config.yaml
crop_scale_min: 1
translate: 0.12
norm_position: "pre"
qk_norm: true
parallel_block: false
final_lr_fraction: 0
Rows from block 11, named by matrix and row number. Each number is 200 + 30 x the weight over its row's rms, rounded and kept within 0 to 999. All counts start at 0. After the name is the row's rms in percent of the matrix's.
# dw: MLP depthwise 3x3 conv (model.blocks.11.mlp.dw.weight, 1024x1x3x3), a 3x3 kernel
dw.551,067,167,181,157,164,185,168,186,191,156
dw.552,026,212,254,195,181,176,144,201,193,171
dw.553,090,212,223,210,244,162,252,191,234,201
dw.554,079,194,242,191,197,233,180,169,161,153
dw.555,056,181,152,213,186,228,205,252,204,239
dw.556,097,234,241,231,199,139,200,198,225,202
dw.557,199,211,204,159,225,241,149,198,222,170
dw.558,159,233,235,229,218,208,189,179,155,155
dw.559,073,226,245,242,234,216,216,228,218,230
dw.560,199,207,130,226,231,221,185,185,217,218
dw.561,087,189,203,228,179,166,246,187,210,256
dw.562,155,226,190,145,249,219,173,215,220,183
dw.563,141,148,171,159,190,225,224,174,226,214
dw.564,123,209,242,223,217,216,165,185,148,169
dw.565,143,196,144,169,221,201,195,217,253,219
dw.566,033,226,237,241,168,198,143,189,194,205
dw.567,050,181,162,175,251,230,168,221,224,190
dw.568,025,185,206,133,211,208,230,232,165,200
dw.569,085,213,140,199,148,207,210,233,194,218
dw.570,061,173,158,163,176,181,150,196,211,175
dw.571,062,215,223,186,214,177,259,234,241,210
dw.572,102,156,210,240,151,190,208,197,232,231
dw.573,048,164,197,138,190,194,197,183,213,151
dw.574,114,165,168,191,206,178,249,202,253,206
dw.575,118,189,237,204,164,235,235,177,157,179
dw.576,076,184,255,206,182,173,178,184,252,215
dw.577,113,223,156,150,244,214,181,224,202,191
dw.578,040,215,156,177,171,263,178,204,199,208
dw.579,025,187,256,248,169,232,184,201,194,216
dw.580,111,226,175,148,237,209,185,195,183,154
dw.581,091,167,171,138,191,161,213,199,214,182
dw.582,053,170,183,162,156,232,174,168,201,172
dw.583,082,233,201,252,232,222,191,206,224,245
dw.584,069,178,237,186,175,190,183,143,198,158
dw.585,111,177,158,179,169,221,147,229,192,215
dw.586,087,231,156,256,181,210,180,212,182,227
dw.587,054,236,135,229,232,198,186,210,184,209
dw.588,060,229,231,178,198,183,202,158,180,142
dw.589,089,230,243,243,216,189,236,238,212,216
dw.590,083,227,221,257,213,171,196,219,217,245
dw.591,120,187,188,162,155,235,148,187,189,189
dw.592,070,232,232,220,247,186,246,224,224,203
dw.593,119,184,217,237,142,241,176,202,197,225
dw.594,061,152,187,186,199,210,227,142,225,223
dw.595,159,192,157,162,216,226,161,236,232,203
dw.596,070,210,151,154,208,230,159,225,209,185
dw.597,071,221,159,162,159,238,173,191,187,180
dw.598,109,260,194,223,241,159,181,193,192,207
dw.599,102,196,137,233,189,232,165,203,176,212
dw.600,025,190,226,216,156,140,234,183,203,191
dw.601,120,213,162,188,235,214,153,208,251,189
dw.602,111,213,240,224,178,231,198,185,143,172
dw.603,124,158,201,229,148,194,228,184,227,231
dw.604,132,212,176,195,242,185,141,215,205,160
dw.605,053,191,225,221,166,148,240,174,173,210
dw.606,153,207,266,204,201,175,225,177,167,171
dw.607,077,232,229,217,251,161,226,215,222,180
dw.608,121,207,261,187,236,194,176,161,209,175
dw.609,160,184,133,203,200,227,154,209,190,219
dw.610,145,157,183,189,166,190,220,206,239,252
dw.611,072,231,206,238,221,160,247,230,212,220
dw.612,073,166,170,232,189,233,148,189,173,214
dw.613,072,191,251,242,226,163,235,189,208,184
dw.614,047,177,155,186,179,246,231,195,159,193
dw.615,122,204,237,232,149,188,216,203,149,194
dw.616,029,196,166,193,156,223,142,210,172,190
dw.617,031,207,219,227,259,202,236,211,239,222
dw.618,093,195,178,191,192,241,185,149,158,166
dw.619,138,191,129,199,207,248,206,212,216,214
dw.620,072,198,182,206,147,217,267,212,196,200
dw.621,052,247,184,235,239,214,174,223,167,220
dw.622,066,237,215,249,208,201,235,231,198,242
dw.623,044,171,202,180,153,208,165,189,187,145
dw.624,144,209,219,213,231,133,230,187,230,202
dw.625,045,186,214,199,179,205,209,143,154,158
dw.626,037,189,166,181,129,169,190,207,182,195
dw.627,094,168,229,158,211,220,162,164,203,164
dw.628,059,150,202,163,164,193,168,177,186,167
dw.629,078,212,246,171,238,201,144,186,196,184
dw.630,062,145,200,164,190,202,222,179,236,238
dw.631,070,204,191,175,200,252,146,185,185,164
dw.632,076,175,173,181,166,206,187,234,224,257
dw.633,068,197,146,201,156,209,175,205,153,217
dw.634,067,254,238,239,221,198,233,197,199,226
dw.635,083,160,165,154,186,240,168,190,185,199
dw.636,053,168,153,188,186,262,193,190,196,223
dw.637,201,217,261,212,200,168,185,170,158,198
dw.638,106,228,240,268,188,204,217,194,192,224
dw.639,157,157,185,204,156,213,241,182,237,223
dw.640,065,172,158,148,167,182,207,194,194,163
dw.641,083,162,154,177,211,220,171,222,242,221
dw.642,119,161,160,205,168,201,234,205,225,246
dw.643,052,208,220,257,218,193,145,212,182,223
dw.644,081,155,209,152,193,173,213,164,227,174
dw.645,062,233,210,201,223,156,253,227,223,181
dw.646,125,243,215,248,214,189,215,238,206,241
dw.647,079,186,189,165,232,207,144,195,217,156
dw.648,067,232,251,227,212,180,229,196,152,202
dw.649,030,157,201,213,222,175,138,184,174,216
dw.650,067,224,179,235,248,188,175,242,209,230
dw.651,044,157,217,193,184,221,186,147,170,164
dw.652,086,157,182,182,192,219,174,138,201,174
dw.653,040,216,233,219,227,182,243,188,178,147
dw.654,082,199,240,173,218,181,246,216,247,179
dw.655,054,244,203,250,168,188,225,218,189,239
dw.656,034,202,152,241,168,173,231,199,224,228
dw.657,071,165,151,191,205,178,223,216,243,235
dw.658,091,153,208,172,193,207,178,150,230,168
dw.659,066,231,201,236,193,165,221,260,204,225
dw.660,036,205,208,220,177,151,250,179,209,241
dw.661,054,254,220,229,214,164,245,205,181,210
dw.662,052,232,232,194,193,223,129,194,205,182
dw.663,061,233,226,264,199,210,227,227,203,226
dw.664,082,232,194,222,254,147,185,219,208,210
dw.665,128,222,196,187,275,185,228,200,225,185
dw.666,116,236,221,194,237,189,153,232,174,169
dw.667,073,201,249,185,221,161,218,152,228,193
dw.668,127,176,156,172,235,240,182,186,237,207
dw.669,149,206,229,210,265,175,233,187,231,196
dw.670,257,160,216,219,160,203,248,163,225,198
dw.671,054,170,183,173,168,208,158,182,167,156
dw.672,205,232,205,186,233,182,166,205,153,154
dw.673,028,180,198,197,194,259,229,178,169,157
dw.674,084,239,235,256,212,199,204,213,214,241
dw.675,083,221,272,198,186,181,215,181,166,190
dw.676,017,214,244,227,158,223,175,211,154,197
dw.677,142,222,236,255,181,184,204,178,157,182
dw.678,240,222,191,168,224,177,145,226,189,160
dw.679,073,230,233,249,223,183,233,226,206,232
dw.680,081,187,162,159,180,242,183,164,177,175
dw.681,102,155,159,186,193,199,232,209,231,245
dw.682,044,240,163,218,185,186,235,214,254,207
dw.683,034,205,216,210,157,192,243,223,237,245
dw.684,085,181,214,177,208,244,157,173,196,151
dw.685,077,197,159,164,213,184,225,248,229,231
dw.686,153,207,124,213,208,226,230,207,217,212
dw.687,086,195,233,160,180,241,167,187,188,157
dw.688,132,246,219,248,218,195,206,234,217,238
dw.689,068,222,250,253,214,182,230,216,224,196
dw.690,076,166,192,226,154,172,250,208,204,228
dw.691,062,211,237,225,194,150,244,235,191,216
dw.692,074,204,212,176,250,202,159,173,225,158
dw.693,077,205,169,204,237,257,159,224,216,200
dw.694,081,215,254,229,169,205,195,175,160,170
dw.695,018,175,185,238,140,211,220,202,210,240
dw.696,127,234,128,197,187,211,195,234,182,203
dw.697,083,233,178,224,198,259,162,215,176,214
dw.698,041,158,175,158,181,149,207,174,200,184
dw.699,085,187,174,150,149,214,160,190,194,186
dw.700,100,191,181,148,244,242,189,198,223,176
dw.701,135,227,221,176,215,196,177,166,171,140
dw.702,068,155,177,206,176,217,166,157,210,160
dw.703,082,237,259,197,195,167,194,191,189,157
dw.704,124,157,185,151,186,201,182,164,186,160
dw.705,137,158,169,196,167,202,237,201,242,234
dw.706,038,162,195,200,141,212,172,225,164,219
dw.707,034,134,242,164,192,190,199,196,221,197
dw.708,070,180,186,185,134,225,167,200,185,170
dw.709,056,218,201,230,249,156,223,218,199,241
dw.710,136,230,184,151,254,219,173,212,204,180
dw.711,148,195,160,154,234,248,180,189,219,205
dw.712,110,178,228,215,143,204,228,150,205,207
dw.713,027,201,189,239,218,151,228,228,217,243
dw.714,020,231,202,236,137,194,235,210,179,210
dw.715,057,171,134,205,205,210,171,215,241,199
dw.716,017,220,223,255,227,158,221,222,221,215
dw.717,097,179,178,148,163,246,221,192,203,178
dw.718,047,154,158,172,187,225,170,206,235,222
dw.719,090,168,184,229,230,179,266,196,214,202
dw.720,108,188,176,170,225,216,151,226,244,176
dw.721,126,201,257,208,191,181,239,168,168,171
dw.722,110,210,214,224,187,166,268,167,192,206
dw.723,082,209,228,249,158,155,203,192,182,225
dw.724,075,203,152,182,259,211,174,195,230,186
dw.725,032,272,184,221,213,170,211,186,228,192
dw.726,052,162,167,166,187,258,177,191,190,187
dw.727,075,222,211,233,216,168,237,246,201,240
dw.728,036,194,217,150,198,214,146,200,221,158
dw.729,098,168,164,167,194,193,227,219,245,239
dw.730,092,232,228,210,219,172,226,264,206,212
dw.731,037,205,209,186,189,245,179,141,189,159
dw.732,249,172,211,238,173,177,246,172,180,235
dw.733,058,232,216,214,200,182,269,229,222,215
dw.734,086,169,148,158,205,239,191,227,217,197
dw.735,123,228,177,172,248,201,149,229,213,208
dw.736,077,243,229,208,240,169,187,208,166,162
dw.737,040,183,228,230,247,189,262,194,201,199
dw.738,066,211,151,208,201,207,246,229,230,240
dw.739,071,248,221,201,220,191,253,238,215,219
dw.740,099,235,181,236,196,197,154,227,168,235
dw.741,055,183,217,245,167,206,184,147,166,184
dw.742,050,170,200,185,218,154,259,210,219,226
dw.743,085,192,270,171,219,179,221,178,205,176
dw.744,112,233,250,262,201,217,190,197,182,209
dw.745,121,164,177,177,207,231,139,218,180,218
dw.746,093,226,222,223,198,160,268,198,190,193
dw.747,067,211,223,209,164,156,254,218,179,221
dw.748,040,155,199,186,150,200,237,160,189,185
dw.749,106,181,202,165,215,174,243,234,243,227
dw.750,054,160,172,180,167,227,182,159,173,174
dw.751,096,183,249,238,170,209,205,150,194,180
dw.752,066,176,182,149,157,170,182,191,203,162
dw.753,101,160,224,166,170,198,180,205,254,223
dw.754,182,163,160,188,189,204,236,204,238,246
dw.755,099,195,252,230,167,193,225,164,167,184
dw.756,065,175,158,165,182,163,172,179,161,193
dw.757,101,230,153,166,210,243,174,182,183,176
dw.758,080,226,220,250,215,182,256,180,186,216
dw.759,088,171,163,170,202,216,174,226,254,221
dw.760,043,195,164,231,184,162,246,219,208,240
dw.761,208,215,183,189,255,232,146,221,207,197
dw.762,031,221,231,182,252,174,250,184,213,195
dw.763,076,216,190,147,258,181,200,177,227,201
dw.764,035,193,157,185,145,226,173,232,189,219
dw.765,029,200,131,183,196,221,167,193,171,223
dw.766,082,186,136,175,170,203,166,178,175,199
dw.767,066,180,219,201,225,243,141,175,183,178
dw.768,066,172,245,193,189,165,238,238,212,229
dw.769,063,242,233,204,213,185,140,210,166,205
dw.770,125,172,190,164,239,225,164,228,236,179
dw.771,059,221,227,264,206,230,223,208,204,236
dw.772,118,217,194,155,210,231,153,199,215,153
dw.773,109,162,201,253,153,192,231,183,191,215
dw.774,106,214,185,188,232,252,152,208,197,163
dw.775,070,186,166,145,181,219,180,194,194,150
dw.776,095,220,225,237,216,194,258,213,206,243
dw.777,067,176,184,157,243,217,195,182,195,147
dw.778,089,217,227,223,218,145,248,202,228,208
dw.779,069,198,273,219,183,204,172,211,167,188
dw.780,036,255,205,226,198,198,194,260,172,200
dw.781,067,181,177,147,214,258,180,215,206,213
dw.782,068,216,258,203,163,183,204,205,149,213
dw.783,046,231,229,245,170,214,251,205,177,193
dw.784,057,212,238,206,267,215,208,212,237,214
dw.785,095,211,223,222,207,163,219,252,224,243
dw.786,063,166,176,155,192,218,253,200,220,173
dw.787,022,183,199,137,162,195,194,189,218,157
dw.788,243,195,147,181,211,232,179,235,246,201
dw.789,126,163,134,188,176,201,199,226,219,224
dw.790,027,235,222,191,152,221,153,231,216,186
dw.791,083,200,239,257,175,198,232,194,164,215
dw.792,127,215,243,259,171,188,194,171,176,187
dw.793,079,198,247,224,212,153,250,182,199,187